From a checkpoint of a small segmentation model.
Model: 7.15M parameters, 48-pixel images, encoder arch swin, encoder norm layernorm, encoder activation quick_gelu, encoder patch size [2, 2], encoder depths [2, 5, 2], decoder norm groupnorm, decoder activation silu, decoder widths [64, 128, 256, 256].
Training: adamw at rate 0.0017, 12000 steps, batches of 128, held-out accuracy 98%.
Data: trained on rendered scenes of coloured solids on a plain floor, 31.5 epochs.
Rows from block 6 of the encoder of a small segmentation model, named by matrix and row number. Rows with one number belong to one neuron. Each number is 500 + 40 x the weight over its row's rms, rounded and kept within 0 to 999. All counts start at 0. Numbers have three digits each.
After each neuron's rows are labels from the 100 images, of 14976, where the neuron reaches its highest value: "colour at peak" is the nearest of a few named colours to the mean colour under the peak. Only what is clearly more common there than usual is listed. The data: rendered scenes of coloured solids on a plain floor.
# fc1: MLP up (encoder.blocks.6.mlp.fc1.weight, 512x128), inputs 0-63
# fc2: MLP down (encoder.blocks.6.mlp.fc2.weight, 128x512, transposed), outputs 0-63

fc1.73:440423569417447463549472504496517496564505505498437586508501455427490553496506526517515492481537519515623524520450467458485496485524500515477437465514502529459514444466520500477556534463470522
fc2.73:536515480541520591398519466490438573501591494454469530535496494541449508505551548514548500481570551495421470485461503526522479511521559441474492583524495514527508504537554507503472463461512527
colour at peak: pink

fc1.446:480449508492545507503510528469470535473453472501550495496505501496488461489464442452479500455504456548449470540524527488435418519510486507480596513412458523514493543575533567494528552538439433
fc2.446:511517511489396544391502590597554510511533540497479526489477522538500535486474491547504486513515528525469471503487500529525536510466521493538442534539488506507396466470476487491548435472528473
colour at peak: brown

fc1.263:507548495458536467525486497574495574406498443529582479430465464516564495445521481501480491449451419534471489582485515495427517461422417539518489505471448482459476549535505508506482529516499552
fc2.263:445367434447455510484524568557478505491462500523574542561520470484572547532524502521493462515517512479562420473445582466496498472445506535504477546481453515521464497404503499481533458543486502
colour at peak: brown

fc1.77:466521543471470497511480493486491475559538533509453509480442538494522597444470513497516499511474570436489550459477549417478528550477508529441470475509511474508522379544479516465531570512487563
fc2.77:520513437461509493430491448601488543506535469490507555477512495536485512438509460527511530494505490532529461478493501460427491541434600522452467477496473504460430563499542473535473513468462454
colour at peak: white

fc1.396:460436524536518516525501512511433523480436480507533494519529508514518508514449422528468518465470514467490499440526585499474506556501439510444575489455493465530458500458482512491522541517408517
fc2.396:486531522485530491575515432516431464459486494497540495455529487486485571549485479551509504405468523547449507494478429457432458483487490502459560540562562467481532578542492524468494500523482477
colour at peak: brown

fc1.498:470511515504510487403442465462455460499469422533483509579539448503448446527534463500562516524498537468585400436470534380473457506522532529474543484473484548437553490528490434502492503532410479
fc2.498:463494535482483535442477443456584527542574466553375483539524476501439490517509567496558454441543512536513489491458468475485496507540484525455431513481619550438536523517536524515503531462453496
colour at peak: white

fc1.471:487457448370525513546499485527509508491504539514504597446491484463534506519440452490478482464470463533460519532456497530463518505462507579553458489520585522573481547546419521475480489427492518
fc2.471:587507532477513400458534534456605501493518516517422391547487488529539488489466457531456474603421448464553498560522553492498502553493451535545473466473456544485490480476459480510529521556525478
colour at peak: black; brown

fc1.238:516555485444479492534484418498523554399552476509501509492557468538502542482460497498481507498448500457450469457467541485451525461445543560521485501521520538473489516502497470452511527396477464
fc2.238:514493547463494508533453483538538509542519438509461478401499525445496476512437518511531455546473443532497556539504495530477496496574490527529477467437509510491507457546466585460512570491479502
colour at peak: brown

fc1.6:482484489539575494522496465489472590536442463423495514464470494489518509511566499511485601462535526536545528518472528491396434478487570448520502498506473488504588503560496474497569501424475487
fc2.6:522495521546531455565515459516384519476477498413527511473491494502488569505467480518494588481469531478503503470505487464504464537504499459458555465507546494534475534505492518476497549486479481
colour at peak: brown

fc1.14:475541498550546413492480452490475527488508462438479502479484449509534427539559444486547610519518549501516539527484543461451484448583565440487519494507446492478592521510558489534471531480470424
fc2.14:502482485583452503533521569495425496505455493377503555463539514521489514457513446467511606474488614481513473459504549447538543502464512369475463496473492434533495514468482516501552474519466485
colour at peak: pink

fc1.33:515533502506527502492498499488508516442451506468527494491588442495498552460502465494497520513424535502500394482461495436476506462395566475515489469543448545471506467516532430500536513530502450
fc2.33:448453502466517492532425484598460559462500486480542502464452464492559548516503520478503554521508488489501549572424523518490511467522498510567497561431507496518457510493439551440506497455501558
colour at peak: brown

fc1.21:487453492412523433549495491547492505474528538487505588485481504515545529511444492458451496528485445486487549546495492482442568498516494588524461490525468496518489514512464522501465544506507500
fc2.21:539410530511541432560543494446557501484484531477546477495495520460553397448481391508471498554422505502499541512483607546516445516522510526543501470440438488533559527466478501541530511505490520
colour at peak: black; brown

fc1.330:427450574484484518501465503493514520479437500479460525494607477455465481446494504555561528385504519524530442574574469440461510483565473491493523547490489504479520506481484446507593517539437486
fc2.330:523579488499502542514542466506536494448529529504448459513484477560517615491470465522496469501451537536454479542529470511438506546504539493518468523597563549475421591493459481490483499499534502
colour at peak: white

fc1.219:467443586454507538445498446608517471519502509501477538530411525497476544510500461533469481507522520545490551465455447469502411478488495551428493584465553472512468485504452507499539529474459476
fc2.219:481515446508538568487532554510528519468480485511432519527500542497481506507534480557524421468519529583499457483535480471550459552534483515458492579524404456511525480502508476439524465536529465
colour at peak: black

fc1.12:451469531506519472470475465531488423513495520492495482552469477503491431582507454467513500601487542421473506453490523440413500515513524488476519507504522516462478518487463451533477475580380499
fc2.12:506500526506468537421521493460533546553563495480346507486530518520427460534543539472541454429560570565484505504527484509508479526557524485448422478492617536470578551526532546560504513477500481
colour at peak: white

fc1.331:484539470482535478422437472538525467509513403531543459514497484441525496503526507567587510500516450536565501480516440443517435434468522485500577575469470519491513519541556525482472481499474463
fc2.331:513522546460492517488463468544554491481538452609491493504556497473462569550459495513472471547434412458522453465471443454520522525480481575464502440502493559442442459543541497459472568567463447
colour at peak: white

fc1.35:491497491521586469463499493469475483515554462578574493542491473513518482466523402476477466515522487517530506517471581502492445494516476605558493480520441455502500524489466442505505534467526444
fc2.35:569438542441528472476563477521533461486463539533450507499464535484526541503493478515457376605464491485512559485429535526520469566498537582482423493439450444536477484538492524501479518509505505
colour at peak: brown; black

fc1.326:453534552522532472446421512501452500470412428532474547526501500469484517516484481489547521510468515493536404486443513359438463505482527503451577496467486529432531476438507493462546506537424475
fc2.326:496487529492464530458490482491585450560556494578386485513519521486432483537483533511541432470535507538509500472487437499490523486517526534466403527495567538451498505496525536522494497485467481
colour at peak: pink

fc1.496:481491539488448467511495445532549511526553500479504476475592503516477564486499461540505512527434503379463509445560504407470490487425497511471487479502495477491523502519543522499505584479442542
fc2.496:469505484454544391612436409585513564543501471521525498417534495473515571498485489474533487505431474481471539520479494508438502465461498531484485477521501536469516511500518535435528548480459479
colour at peak: brown